Rows from block 6 of the audio encoder, named by matrix and row number. Rows with one number belong to one channel. Each number is 128 + 24 x the weight over its row's rms, rounded and kept within 0 to 255. All counts start at 0. Numbers have three digits each. After the name is the row's rms in percent of the matrix's.
# filt: filter width-3 conv, dilation 2 (encoder.blocks.6.filt.weight, 320x320x3), inputs 96-127, a 3 kernel for each
# gate: gate width-3 conv, dilation 2 (encoder.blocks.6.gate.weight, 320x320x3), inputs 96-127, a 3 kernel for each
filt.71 101:156126127187138139117137180163114139122117145119151129167106135131087136150106155133104155160103130149118160131115139163124106137118144134129165143111143142107096107089167130098123152110153136084124121090140155102139096148124102130105090140106110130091109155103101103084118163099113106056
gate.71 102:098128135144128131131130133154179160120128150103148136103108090157126110128124104130120103151119078164127113142171085111107109123095104128116118120119092127109100161156119139155127143121108152147102145138104158141092120133134149141101092106136143172133051099144141105090079098133171137105
filt.72 100:097154101075129097122124091091164112133120120144121125118156130134161122137162115143136097128134128119137063164188137124100135145107117143147106131136123146100152125106074113128120143151122134144128135172115144201117148127119145193151121087127155154169132109156151184150134100145144132160
gate.72 100:124128168129090129125139128169140175148139154085120112119093100181106141123092114139126113130101125126103153182131139104101102104096089113112109096077108119099088144150131157145137170110142158125112145147136143083141123133126140099151106145122142160140097152147140076132087121134112113125
filt.73 105:143125135134114169088138133124134151101141116128096106125129116101138113138103121139139123111139115144115128118146091170126121152141124145119114151117136139143110133106099105115090101154127155156112153136095128141118119138135132153120113122106173145128147117128103144100130125122139140097
gate.73 099:114050104150106102118157129129084118124140120105100106143100121138139117129096130138136134091116158110117122151127138090085117092125135088079091112111132099125141080097147109106138139131119111115143116118127147113121142162108156136119095151123140137141139143129171154137130133109121117136
filt.74 102:120082125120111135125123136142109161149147149121084135091106158137156189094104175109109180142142135131144145123136210125114114123149116090077149112092196119154115124115131126137147123137154124138140109097180102108208107117134120154125130168069120129132132108126115142157157148074135142114
gate.74 102:088148137102119109147102166096155153124128177163125167091138146101132149100116137122100151091130125119161100111162155088152101110124111121109107117120124101147122107132113110130165111125149086172123112144145096146134167136147123176117135165121158168126173114144123132136135164101087130087
filt.75 098:107120113105106149115168089113110122149140112172135135165142145125138136127146144131157125100145142118135090131163130158119135136146107126141147154142143156140144093135133140153150112144126125136106125145131113157134140154090104141103170143115150114122165137129113158144146106116118108162
gate.75 100:103095144108093123141094132107117176133120167148167157116117175109114147131135167122110156119103125112130108136137189100118129109112113103093110104130159113120130121129111160157197109102153098118148105100139128123165160144123131135093155150072150177140175168150152111110140136100119104120
filt.76 100:165140187133136173187149140134145162164141137147155135127145115125130110126152118127129091100112066110113093109117081121109107130113078142161129162152112110101081110138099127132101135131110125126083121143098116118096157106105113083115123112137093091109166138128141138115132105158115110107
gate.76 102:114127127103121144140140137147140128155125148094137108128087100156094167096061104109057117116058101123091117143100143122062071130058089096084126122108125134072097116087108143114112154092155159066094125096117134113167116126137147131176105121097132157133098160146112103200120127101149103141
filt.77 100:089161129081105156137113125099136131153131117137195131148155122155103124156134129164106105160125118156101127154143083153133126179107111147135113140147121171124121183139098157154089144102118169134096163138122143122104126129118113118116142155142110129106121136126118130123095157162111124126
gate.77 100:112155121119146153128119154119145140127120165144179140074099116106105175083112138098117149093110146177177192134158161089101099105102123082109116121155159076087110124134139114128141103113160110123132085126134127151169133125105152132126131092073156147098134147104089108144157129097080103103
filt.78 101:128106136176177114130150121135125132135129106132115113172141115172149120165155134164146132146153137166115152136121131129128132135145151149162143158168129131135129116104147111107110147165113150131154141144130168156143106138136130082149100069140094087156104114103164143101116081135124131113
gate.78 100:135154152123124131092117146134149160128131145138128130152120143137109136183100129170110125150135133170142149160129136152121080132117091144114108180100159140121079170124109152135133129125156152140140184120153162110153073125139109118131087111086131112112127122081123108095086112079123127084
filt.79 101:150116162115121101127106103134114140100113095101103144114088096128124074137114089149129105151102117158117098166118122120104123116111092118069066128093100111118113128122141117129134128118078128116121114113105186116087160120147177154141109149170171160191149145147173159105118145164110151148
gate.79 099:107123119123134102149117116118127127152119105163106141121101095101151112114136128112138107079132112107195148096158132101079080101113079126146111146118111098097080110162157131103130101122099092122099129139111090172142154144126084188172132144126111133145149078097110172112140133121101120106
filt.80 102:157127144127116106148153128179118143186137147100176179127104142164121132084152149106146155163119136147145142141115142146130135136144128104163143116164131146118135109131143147115178182121133163092136116130139141113126115117100138110112119124127072109095071157137114094112124134117137089118
gate.80 098:175102122136142138168165118157108116114110104180116177147132139111116124167136141111122127094119132126114158174078119083121139081147137152134148158119189081120127079115145115114125111117098114115138137112155193127159199137111156128094109123110177117132150129115149118121105121095084107117
filt.81 103:119115129133153146140146125119131132122148126135102122129145136111188151131153156118165151080122117118148154126162151130135146129155148128149141137163189119142128094111106094106110122167152108141124109143134132183164161154133125117122144086070160124122178119139135170155166086124111134129
gate.81 103:113143116084117122143138134135144128132144135128080103069125100090140118081121089095136094073137098081114105119137092083130125079134113071127088080092098093147135102134103117166128101148120085162120087141090089120106161136149136141137144112142175126152165090140106141140134112134101168141
filt.82 100:186144137175165132117164132179158122128180147111138134141181104141164122151162094141171114105077099132126113173146113129131153094123138124143102140161116097119142127106114127133124138164117126125121128148111141123077110123144111076094099082167113063108127135157134121121101096145093071121
gate.82 102:118099110128140131119099089124115092157138105164143146143146104168146105169173117148130091145155089173137109141105097118146114122121108153132149151168119125140114159135123146126094150125096138114090149111114159139119100111110151108130135126134121136148088113156128128140103143149088141124
filt.83 102:129159113150165085134122118127163091153131116118112134138138076140119072140125059156117074108098104127110097112115082107132093124096117115096075129115052124131122103106119125143118150127080108121099124117093123116055138095137118103136120110178100116174144139157161127126134125182126124140
gate.83 099:167150170131149115123138137164172180115124103169135157126114093099134084110122116080098074087109095112139106108148147098076054080082051127112121106100086095090064143154118142149149102132110095124094123129108120147146102099159139156192158094100125121167141068127108120128165100128105109109
filt.84 100:109110115092103111149150092118156142119155110162134131123150120087155105118131099117165095074117102090138122141155122093133129092134102126138111118165098106136122103122083125144106099150117096154109116167089122155138208148140134109173131085122190135172169119147119101119122075143123115130
gate.84 101:128192074126172101147155164130190083157145181136118091111128136130144160132149130126132169110120158082116118121146131118120141112096158129142108112127128122110153089112135132159169140149176098109129108124123094145099143138142092115079155114161111110081164153116138160140146122113107120128
filt.85 100:160164111133160139100159149172190115095153123129132152157154148130169142161139180145136151119129134094146138164128119095109121073121133153143161106140154081095119170117122112111090125166148123144124166154152155154148115114139145130119111077112150073110107085114141121137112106120127112120
gate.85 099:152087099157098098115124131149086102108112128144110127125123128089099096142119109125118109100122159087094110142122137132130135107132134159118121119089132120142138108098119134117130105111126102099115125083091134123139159179163090128150109154142160151153165151137116135125128150137144139143
filt.86 100:144128164143140148153133127116138144150141094162103132151148154137155112141125166137122124126145107123121108124128127130159127124151116180139171123125137112167103105132128125116122142148113105152112145117151123125150134099129112101096145141128094087131142101145144108111138132112115144079
gate.86 099:131166140118151138147095165136161172124080146108132136102092139133107168124140156123117163107069140164097134142122167095105111120082107164120150098102137084090099127125114096094135137092172121073128138116126137123178165104148184156136124128090142163129117166123130130129158153111116119111
filt.87 099:120119074139134099151140098127131083153135069107107111125140102129125094112124100128145097134133102120142110114116077096122105123144115097128123121124099120127124120160134132142072151134072130140088136149128122117105139116138125115144119098172094124162096126140129105147108110155109110133
gate.87 097:124121142103094112080125124122119168115120178145141142088084137115106163088081100090094136104118167136147142123138158085077117082097111090114110102092127084083130143145142100125168098112151099104147118109136114116131125152102213191124158122106168153108125127105144153117165143119127124116
filt.88 099:097144111119120155193103129115131122160122149134134107122145151124109158130137129150132141130154136135111141126141144113180153144149146124134131153118121118166159121140102132156120151124156124142149112125131117126141165102128083123127134145128120132118110123109068115132118145137080164169
gate.88 100:112174141079142127141139130113197169138170186115112109099133159127176152098129107114146140107141145150173111144164148083137143099130125100122087109153120094127160130129130131160196131183170097167172117155161133160112146100118185155103134065115147101113158104130168133123147101116123126135
filt.89 097:107152149126160169184097129107142153150070097100102145142148142182114084142139108165115091175138106149113078131121107155129118201128098161156123144121109171136107155130086129121107179108092170118079177125097150134110128119141119141107147133117060126131087108136138133092103132138140153107
gate.89 099:092150131093111129106141098134151170118134112123135118086108121114113102098116105103130092104116102118141102115167126128106143122104104097121094086121089132088132146115107118147136097125107132128130111137092102148116125156130134163140137095103180172171136133127082098065125106123134126139
filt.90 099:142115194156119145156156113158130194168168135134115151159128148166149117155109119169148130150154129161157148159126164126135133140162101156129110157114103124149112128153158151160171175153116141160155153142165165124161138131111113098139088131104092086132114099093127113076117097105112143127
gate.90 101:136099078138118110115120142149116111148154146128128127138154118139134143152090131162119135165160145149122126119127129141163130134142139146115114153130133130180145157119139147160126135134140140157146146105126117105117076112142126099129093144141113101134112123120103134111095119118124133116
filt.91 101:131118125097068146097143100141121130086143137122118107124155123087142134120139131095160140123140142120142151118148110154145189132188178124135137104164165144160173146134120118141099089138136150181156099165135106134121142161092159113128163123117177153114121138117110127136152102151152131174
gate.91 102:141130156142114142128103157157121160115095165181171140138090139111047143152092128129060134119087148106089149111094135111100127086069119155110155143070130096083114185151151128125144106062152109079132144095141121076132093126119094131123103160115112141087110142088076078086081153113083101104
filt.92 101:137135134165156113131171122162149148135135132108114073101079067117105126080086102101117114092093117114118137115085117087086098060102099076093089120074057081087111094141189127126148126116110096091133103099146116094097153154116110114162109148169139113163149122136127115152117135107117083146
gate.92 099:122116076107118072117150158147135108126121146165149149101101078101129136098134125097118157113120135129135189122133149109108100110112155087117138112111118110108113117107157138115136106128129106102116084105107098153131114162159138153134120115138149156157128135149088125113145120134109082093
filt.93 099:105111145114092116152128091104104143109113131108163121085129135096092134067126127065120121121122130126097122094127161097109114111120109077103091089137110113114119103155135114155150106101122100125150079142137103102141141124105146099194170120146127128144137148136149114167173121137110121126
gate.93 098:116173152054139147153095158115160171132122141140176168094152112100139122107165137101145122139115087113124103113143140128146099138100090127166163112172115128120087149140104133137119121124139131141099112160123101156118156100152138103119150094114163151121136135128074097082129113110128115080
filt.94 109:157154130139131135120142156134141116131144145130111131119100110135146146132133150131123148117119124104100144136127137148124141128134141142138152139125149140136131106088106104099103131145151137127111139109137128127146127132142167150127139138128134127130161134168177155156144133129143121117
gate.94 097:166126130141140127093153111145131127129141122134124143120117078128104064141097086118095061095097087134128077123096083105110098092113081106091070142123100096112108131110125141124128106130079117106073134097077134110070082131093137144105109140157132109130125132154140118101123140145109090106
filt.95 098:151099109133120118180107140151110119150117119106119127131148125179145126154162179147156162128142143174155138158148135153169133173157138152139157142167133163167131099132154131143157185127124170158130115133132182156138170136156127110096111136155106138141143149135165142111111122130147154134
gate.95 106:128122152086124148149134151142143148140163163206162200154170152110178132158158137122152131137143144145156140170146123102148136112142129140145149145140166106152120159161145187174166120148135139147111178151137163156148157113119146120097094120095164115100112122130086115095063103076048109071
filt.96 102:106122142157130147129156123130140146131174158130111103151108128150140157131072116115106153131122166155136148131122150132117163122142150091089104167109116144137166083122138122148173137153170125138178115108116162104161111124094153127134111122083119098113108158126142123145115131088149128152
gate.96 098:156131147103121118092152129146157189139182145122132136090110092123173122089104107084132107111082099164166112110145149142089079122103065090086073111119100119089083147105137157147163117149121144125112128126132105133114107145122155139122118131108159128153140150135112139099151134101145078081
filt.97 100:110114151115090113132100128119110143127120151165152146129125174115124157123112126112122141154133180106127162102120145123130142120136151116124132105114148137137138124143205140131174114104135114130203119134192107119143137122088095142128158155132110142111131148054102134076136142106099123126
gate.97 098:093104118120134132096098101145119138138127111165131141162134122163130122167106118154103113150146092185146105130095110128146130122131113141122125175146125132147126186135142148118108131117108174159146179127145154130122088126121131125125100121138139142152088071126075099107078120117113156118
filt.98 098:076151138136147142111152083094154130115102090081104121104087114137115103118135127116132113142111092104140073095123122136099151136112116125134137100101067141079132129145129091112129132129104115115113117141116106127086129142097167153134148105134142142145103119154144122135140114151160103150
gate.98 102:104128106117154118093150130131169125102136141101082100109089094121121106111082079116074080128087106140112116160133131081061086092077105078050055094056077103084113125093112152156156116118115124108119140089095145109092116143143185176163096131140165136153099113142145145141108122141151112134
filt.99 098:157154148117073134141126157162127158146117169179156109110097133106088159104090124095099140114137148129138147123143159131110144113105140105104130123107118123101136139141116153129146103105185127128136103091084101132149125152119092188122121157088138187073150142102078116124123158126094116122
gate.99 100:116116143103118122096079127108132142132143148134108153115134154123164148117131153126131142123116095150139117115133165112124090116115095120090146142107159114138102176131127139122138103133144133151135135121151099138158120093150099178178136159122129124143135105125137177177129154128115133123
filt.100 100:171109142165139147104119081149106171124114101073060107160113156159126141146141161172140156153123135139125106163123165153138143147144103159097133138140168142142126113124152123110136165120131155143142171137171171107138128132108150104077113154107095136137117121123182130110122131108151159158
gate.100 100:102127117134117112121131142118145142124134140068105093082072111119110135089089118095110137095099109139120163121124162082080075103089103067069084084101120117076077111129154119125155115100130121121154096101127118111163133153134147142170121136088152178134146153093164133114131129089133113104
filt.101 096:112083131112149131095128124104128166094148137138084122115118156099165156121130156114131138114139142137139167101126145128151139128161140110112109083132137121162134150114166118124174098154140111150178117105109098118140106100117147115124139138122142099138140107112120133095166140100140157126
gate.101 103:132129142097090109149112176162158178159131207157160154105094142131118171108093113119083148161116140156130156165160205110124113119101117097083109112083088105122104136122132184169197135115177135118154121110143123108140118103128150171145110123117135165105128172120105138107122137112128147096
filt.102 094:160169110133133126125113111121175112109135126126141134129206144104158115138173132120161122132146149127134135117177125164172166148138144128145152114161150136148150143144106129170107119163142138189150131194117137167135118103137148114137153085116140124137138108109131133094154111144139124126
gate.102 098:132125119101148129160120133154151146130119130135147119062108079108120109099129079100102079068087087144122122137101103025109093077074097106104089080135095043097103120110104135129130118125109092094107105095107126122111168115150192115120124091120170137152148158168137113123130113135071110113
filt.103 098:162182108121148145167143134160155112198173155121150125130181121148145120098152110122173124112145092118144105108136084118164124128143123117171152118180114132144135135162113146181113165174137140168091125165106106127096131108140130075129136083153097087095101100148086068127134097147109104102
gate.103 098:137092098105108100109089123124103106134126150111092078123105092132135141119084051135116092125102112164136147156115109108121133112115141113072051132087103111132147123104116132105134125118131149132168171125113154097093158120134140140117107143156160150138109132122150150146114145149143134146